{
  "train_examples": 39062,
  "n_mels": 40,
  "num_classes": [8, 3, 2],
  "norm": "layernorm",
  "norm_position": "res_post",
  "hidden_act": "gelu",
  "head_dim": 32,
  "bias": "none",
  "inner_norm": false,
  "subsampling": 2,
  "label_smoothing": 0.05,
  "muon_scale": "match_rms_adamw",
  "orthogonalizer": "newton_schulz_5",
  "decay_fraction": 0.2
}
Rows from block 4, named by matrix and row number. Each number is 128 + 24 x the weight over its row's rms, rounded and kept within 0 to 255. All counts start at 0. Numbers have three digits each. After the name is the row's rms in percent of the matrix's.
# q: attention query (model.blocks.4.attn.q.weight, 320x320), inputs 256-319
q.69 128:117141106097154127130116152182101150137134166139104122093156131132113139129125154154115107150145095103082158142119164157137096159113136137060120116161140169149078118150099107125124085115102100
q.70 112:143140129086144142114121146139084122098123117118118121122187131144146135093100155143097158121131153120103129156131092179130133124115094149149107108145125148117130148131117122153137106159094114
q.71 089:149103129096131156148118138115120108103156139114127126135096147115117080098119171146160169097146131128133107130159103127140110107134152142083103113134118155124115135120085109150098169164141175
q.72 081:131157157127114149152106105148153073100125103094136136137116116151144145162181155079137147106149139138130163135143122118139120146182156100132102147143105144127125107157102128156168128087147156
q.73 075:116123133123127170161106136147107114140117111127157096055107148152098150141159103066159087107098099121158129169179111148179098102152136113119139122126138115158148077168143107124179116116175133
q.74 063:117122141145145148118141116154101106105157115136163138096124093114121121117138077112107143128080151059146186122137143080130129111144107127135128086104118136148096151103109137137146127120151119
q.75 071:100124080119123132156108155089117145137156068117132119141067117150137106119091105137157138136129150171130146152130104126084142148122123113151102124106117125131156156156176131114126115081158140
q.76 067:105151182151146182133152133091146153102129119139110143142128097146117137102118117125084115103121159133123121165170108083173120110098118123101137082127134145127145125157156135158136122139110124
q.77 063:123126081115120091109083151115169160139160146107114133162110142155159124135097152123112128164183111123085191119112128117104188123120135144135089118100131148112158127110171150082123137134103109
q.78 064:173108146133119100137130112117120121159105082144139144112129135107171105118116157104163118155117138131176152133146106157127131119132152121141138121142088073144149159146089162105128114066100132
q.79 074:137135159139084106132139100142134157140131082149159119088136141127103130124118138110120151138135092158124127134103117133156081120120153123106166123189131098094167148141111154108173119118149154
q.80 137:103144112149134088144133133104124123147107148099113101098158134099137122124132118106094122115129125128128123112184110144131141148157119110101142145124108187148156131129170162134114132136116085
q.81 138:144143145193087119123128166086132115100140138150121096140183162171130110116144070139156150092131128140108132121112138143123099130126158135154109106121124103145126127115131135134124116160149120
q.82 132:121160122120130107086094121166107119111148122111142143146107134113151113125142140104114152060135087089149132146135188136085129147122113116106119140130109098126131093105122119069125123103139100
q.83 119:129161080132098101122128112094130167142116116143186139087185086082110106128107113155109154152149111122074175151143126171157103109153100107141132178093115140113098095091098141129102126113136130
q.84 116:154109192152123100129138129104120147149107117084159147113104134123079127126131112097110137133148154134125101114128121126141134087154107118160140108088137136160160179096142086145140122133094162
q.85 123:134116134132124120121103140153111142126129171141138127128095152122118127087131132102110128141097186118074144083069153121105132133156129121165150118172117134165099130135123149100166162112132150
q.86 122:124141158171126125111157144113140143153124157161143138111177105110128133135118099121097150103143157126122125128165147125156151136131132134138135158137169111128109101111149129139106097132152080
q.87 089:071095133135133133159143071143179133116091138101139125130183136114132122086112146107155120122136113164134148070143139132170139120147111127152108154132109124177106115102124118110116133099168112
q.88 076:171138124166123164149140153106152103105127138130164161140129149108088136145132099110083139080134143109168183150183140103118134115103142137112121181087149141159122109127094131090162182156099123
q.89 080:155131101110129104145121135080163089163103130150116143129097153115121087162136102128144103135142138159144134165132162135122149168113147108140093122093157107095135148146193103123139144149095114
q.90 063:141082143104156135095104087161093133147103091132103138145108127129111103146138131162127145112127148138128124086106176118130128136108114133148103168126156116123129113156123114116093118145140128
q.91 071:162135134133123090100141119146154117135137138083153120121078157080172116134138140110109161114165092113119162105130141136103115137106138130170082092087161115118111174123125103161134124191112107
q.92 075:140135130125139144113114144145164121118089146098071131125109151120107140152133123160116164113120122142146112144120145140134106146120108118145149138127142144098126113128120136128110135152174162
q.93 073:145089137130122159125159126154173141166084117129110101150132108095115144131163116107110139117107137101105098130108151179113131164120123121102135168130133137098116124142154114144151138152134154
q.94 066:146122065161173158124118125118135144095113136124131176179127144130113166139097128133115138143142171121136131150130099147123153158154069118131077132128127111110119148118131109114127139113110092
q.95 076:116146097094113072117096181100095151141161141115116135126105162109118089115120143128132127146180122111110128140148124118069148134165132147141120135075158128162177150110099125121092114137122146
q.96 120:138120114140127138123104100123108098166147147117118164147115116132153117141147103121163147140101132102109103104100106105135139167116143166203113157119108153113101123122112116166139117134200107
q.97 124:148170092103143164129121141154131174127115130140154133137134170159134125118056137152123086124107114121119138113111150111105125134105102158167149092144133103197147137091107145157106087114105160
q.98 134:125141094116129177085115144116084093088130086153130101148125151127130123120138088118128172087109092125122162112125129114129158117123106109140102129142127114138128137140115102062103138162098112
q.99 118:086120115130163111131151157106110099126135141154121104137170080133123123101103129096128116118155069140099127113114113124139129160146094094139087101151108145122141062132129140162136120132136139
q.100 126:109138142095104154144110135066155158149167120138081144120142105094133145166120130127142157110128122149162148182128106136136126096104120110145145160138134116091123100151129131129147082157087116
q.101 121:122081088106109168136135128145110093095120139085143092093129082115148165150119151128141131087132118157121132118152139109154117132110115132117122121128127151122140123139129114106121108163113080
q.102 118:112122113127093106151123158100090126113133151109118099123083161155104110092088109135108095122112116148118142117173120120080151111144133146118128096171159116152117120134133172102137132135139093
q.103 094:089106114064133131149115118122148102098143128113130128108131158133170145125101095141132134127147122181106116157136142151109146102117097132123065127145127144128076139159064112135132147134137098
q.104 074:108136123137134080166108137131103135132154120164118059079131131127098132138102132100158089170123132110125138122107160139083159127152126101083122102137124131164103142131106119124109168127157116
q.105 079:139139100067147167118069094161115175118121159172090110114154097144151123126171131130153123132127147096109129089152151129121170128076141140110091149111113170125123122146088109088157145104142037
q.106 061:112083084162141105114116073141125095095155133192141090115152151128125149110133111153150129089161132125143183121128074148131167154090111123143094095151105137146130102120142176158117178084139083
q.107 061:120109112146111177123148188089153168143150133056111132078121106131085111172133110144156125130150144117155114152121119140136126115166136101145108123143165117124149088171093139165082136121167143
q.108 061:158082134138129113119105154135142110143101141107151153149097138133117112106139140126150092112093131148145118134109133066169164173099098146132090097125101151126123155123158126129106176117140073
q.109 062:072104117132098120115149139105170168108123134083158176166118112091138112155115156136133124126126116134124126114092131169154110153140151161139140144129114106149148090092104153094128119164113189
q.110 064:118160128153157114121145138116160155123146120150100102129152095158162109090110134144155115175122121176116108120122087096136087168112145153130154140149118126088128113146172126087150129157130117
q.111 065:138121147120193117142145145150137105142141126169131157116121150104119176147135140150120122117128127071075118139127103101107153132104121086108128148139186130129135172123144109124137131128120054
q.112 134:118112120100084138147163135128147140114116110073145123135148131158124114112182117107152150124112110097162151113112145116116114096110133121148148086116105147125092106124151154092122145099153158
q.113 110:078100169171138119149148162114119134111106130166126125127095129105125175106171114083122129136114163121125133130113147126113100132112170132057133098156165089103110120142106091096120058097115151
q.114 127:109132116123146126098141137127172103175104069123137159103068142149136100086115176133116113167074141112115162109174125067118118170127162109097151127124118160140157098121179146092161147128131147
q.115 115:119106141106104091143131138109109152100142118137093122131135116104160104114125139106118158116165134117116126125097151143135115146155149112122100146119128102141108154110096077101129138119152097
q.116 121:106171114166123141096153129107175085154094178148088077105129130110096106106108110132042137127128122137173103118175124131107133098192161137138121148127166102111152124086117148124118108081088125
q.117 131:136150127164147138108134112135117138180174130108122140113159085161131149088146119142157144129127075161114160097157131137176130180163190105154144097150125150102180147113082112111128137108116087
q.118 114:160103113104161121135128118136179069145112121154105118115163105193096100105093136119147109104117136177091109117111140134147118128131149132080120119135206095133167153131137132166144139115120115
q.119 080:121141160131180062123130141140108152174172148147129130116133121162131102131112160140118118127104134147129143096088132129149115139147146126132137118185143178126158134149154108129082138093128129
q.120 078:154127135122141127107126103142130084090117138164139121156150131110144119089123078179127118087173180158105122146132098061158109114136135171129114116131106148167138142106117125147120109114145098
q.121 081:155162120182101132154134143106137155103150128133117129125152126149111127138097157130147160129158125185170141113164099172096099100117162133122143136124141131115124080177143152163143107154117136
q.122 066:120133145152121149152177171066142123139123145123154151144160136130125117129118156136136122181152129095128126139136087148146141147164139131122110105103115114116136103117150104158124091132101187
q.123 061:158137132143128095171159111103079167127105133155172096125097123107102127081094166114146140159165090131167155148110116146118103129138192155154129106151083142123099151119136121095115125176111142
q.124 075:137123167113151150145110173087126129163135114119123143115104092129128133139123130141095130178104146109163156120105092127154102109130160111100117131107118142126177122129118114130079138140128132
q.125 068:196158169092124144111135128140117118124120114139155145119138133133104156118111161125125125170118079106133148126122107132131157072129169142104069137145139119117126146115127132153085118145067141
q.126 067:153086161147092133126189169098136145096139099137138147131082160156111120122145106125142139094171109157160114140143135113143138117186142103165128108120141147145103166161121146185121114109177138
q.127 068:097119127118141143101126108114109158107067112133143103154147118119124100113114143089124169114188150120142133125167117114131122137162112123134094107091107130096128092094136156146170105111134168
q.128 126:142149133133136110128093131097148146129131124106084137136131067131106097145103100144115134096167122118097116137063134117114138121134138098110116189111143140142134147116145131151157097152137081
q.129 133:123159154128112133094115168128130137125127130147123152141119158160179139161134104097117135122130148104156134113083140091122083107125115160091145115111103109152132186116156122136116119152148139
q.130 129:181129131163166153163119154172155155138128114166172118137133132151110132130122084140158141105153093164157096139113113131124110148103118128120123116088085090118120096118136143093139083148102138
q.131 128:159167113136142139172095152117165131104163158149156155119153113163114146139134168163144130128121148101152104131168145121160113121126133108148098111131143125165118153181113119144113184140113156
q.132 120:081125113097092136147144124127126143165139154137118129137155123122126129089118140116139067122144121128074164123114101111158161123135151129112127142107152155130100107162152147103133177092141147
q.133 120:164107081130086185120114147140106114094134082102127135145100120125126099155170126107113184125115133159129114083105114117135093104139172128162125132080114111111108099100146157110141139145137129
q.134 114:118133132110136090144129145119149105108147122122142142149147117156124119117144134137156145139141137100153138168102130116117116119137111149131102122138099138145098122173137140132112094079120151
q.135 102:140132119130108103146156113135124125117126142087160149161116146100125129075143140145162133139133076125066137126124095072132133106068101183127153122089109096155130158087134063131129133145154137
q.136 074:142128105137137106113088135099141108139110162093160116150155157140076125089119182112133145099104113133097098093128083103098131104112127183128109117119149165134140149125163073133134152134115154
q.137 069:153135143124165115113103128169128143151123126075151101130149164093129075134154155087104149124077114161133099127147125097128144122181118117149140184122170172175130127153109124093123152099168158
q.138 073:138121168100196073140067174142120076127119138138120135121139124126162130155119121130123133117156120095110158085160168101130113141137114155110145124123115154104142146118100132131107125132144138
q.139 077:134151150130135113143085088138115119127150137063120149100167098123128138130129100155118108179094111117157096162113118112160122106145158122100078178145151170121142092102149121142123146116125153
q.140 062:103136105137113136159182117173119160134118100115121094158109134109153127096124105156148143155100149106123113186122128140142116110119125166167116114096117113118115141136142180104080130139107123
q.141 074:169073094101099106112145130123141081099119109136141102176109129132136119128124138136100126122115135167115147120079133134175166137130097114150107151101085149144140136064132111139094127104149145
q.142 065:141157133148173148109141123163169128118121095129124107124094137113122135114154120098095125140139121117114147149103158106154135148092168165143134095140116108142128157126134132162128111127125099
q.143 070:143152099112136087117148133144156108173100166146140110149098161119164135105136117144162125145162120095115160146178138092133126092147101134131058130122117105153162153099159140116067162102166151
q.144 140:126152142105118181108171129146090112124124163120153135137133117124122152094151130115131091112117171127128071179153102175125172107151135110157148128124125142109128123129080147204123094116133157
q.145 132:123129181128167090116156158125104119127129097124156113137096137097120113142160117149170141137093132118074106095141112166164130101132159160149157089143113138114107111101134121157132167110130106
q.146 127:164165165121127130134107095129143102161107113137089104127148142149088106130122122137154135133134106165162141129115112110115117122153144157124152163102133125110137137103158154166139093125123076
q.147 130:097149102151104087116162121094103142108130122119152142107134133142169132099127111158149109135114170135114154090069163122097153156182132139132091127091141124122120109104169115134134132133149129
q.148 122:105128122107117136118147123129108153128110103122193102129122137128110094140170177138092155133166123085123139075148183079115161145143119112132141161130143103116093118111132133161130146135133141
q.149 127:127148166104087154117123126101122149075140129130156107090129156125112115154148134130129169107123076122087096144133128080142150097132046081111133123157119140147124082117132108085094163145088159
q.150 123:141151156125133101117141148117083106114122110141083145122096106119166137132145133118108143146144131102121127143158164146097126151144148060139144135117133115116165105153117156093145125126145116
q.151 099:152134104104157169151132128113139179129114187139138142147165090085145182122103169117111109139098115173138118177148158111103123126136135116129092141110115130150137186171129110108144137121129082
q.152 074:101119090135137157131131112096129139166127109170114134123127102113145147130112157097160116068105176117154128137137116103137117126131108136142089135140132120132149127171105141154099118123081117
q.153 068:152102103096097110140100143119131114165135119108121141181143200170141089099146145107080100100116116122114132156121096140076164085150127110102159142127124172145110134150129093154099111097121126
q.154 074:087156145126110137133117121165144134125157111129125151115098158074102122080179140108122101112149127163129101139123102153148084114153064150138113130113133143103174164096156092164132119133200170
q.155 061:172096153133176117095088134113172113093125102126157108135119147132110179134086155141128092160095123129121159075123138127103121142095140107131158165132150167163111108147087108148147144165129133
q.156 064:106147181122138123147133155096176163108142142150103144137125137155128122130105138136119129108167118158134141137169106126111132160111121148107145123178132144111115072168073099149190121135153141
q.157 064:118155131110061101119146118131107123109117117114130153131118157143133107188109125131129212080102086062129071159097106146124107121148106142119108111114163071128152147099153124122084106072126134
q.158 064:115131121125192118128142105075096131110108124170119158170114129108138126155125097138141168147145113112129146112165126097121172169113123138089119120128083111111120103148101150107108138120085128
q.159 072:116107132189088124135112098104110139112119153117143166103137105115104156106126146099166097145123129132148090133149109109107128106150088100143126150138141103128128085127154122130115148150123191
q.160 123:146134081105123138144113093154120121121138135088126074130104127141151123145121107145107142151156099136180114121164158133093147123131094164138130147087140100147149121092173079103167148138146113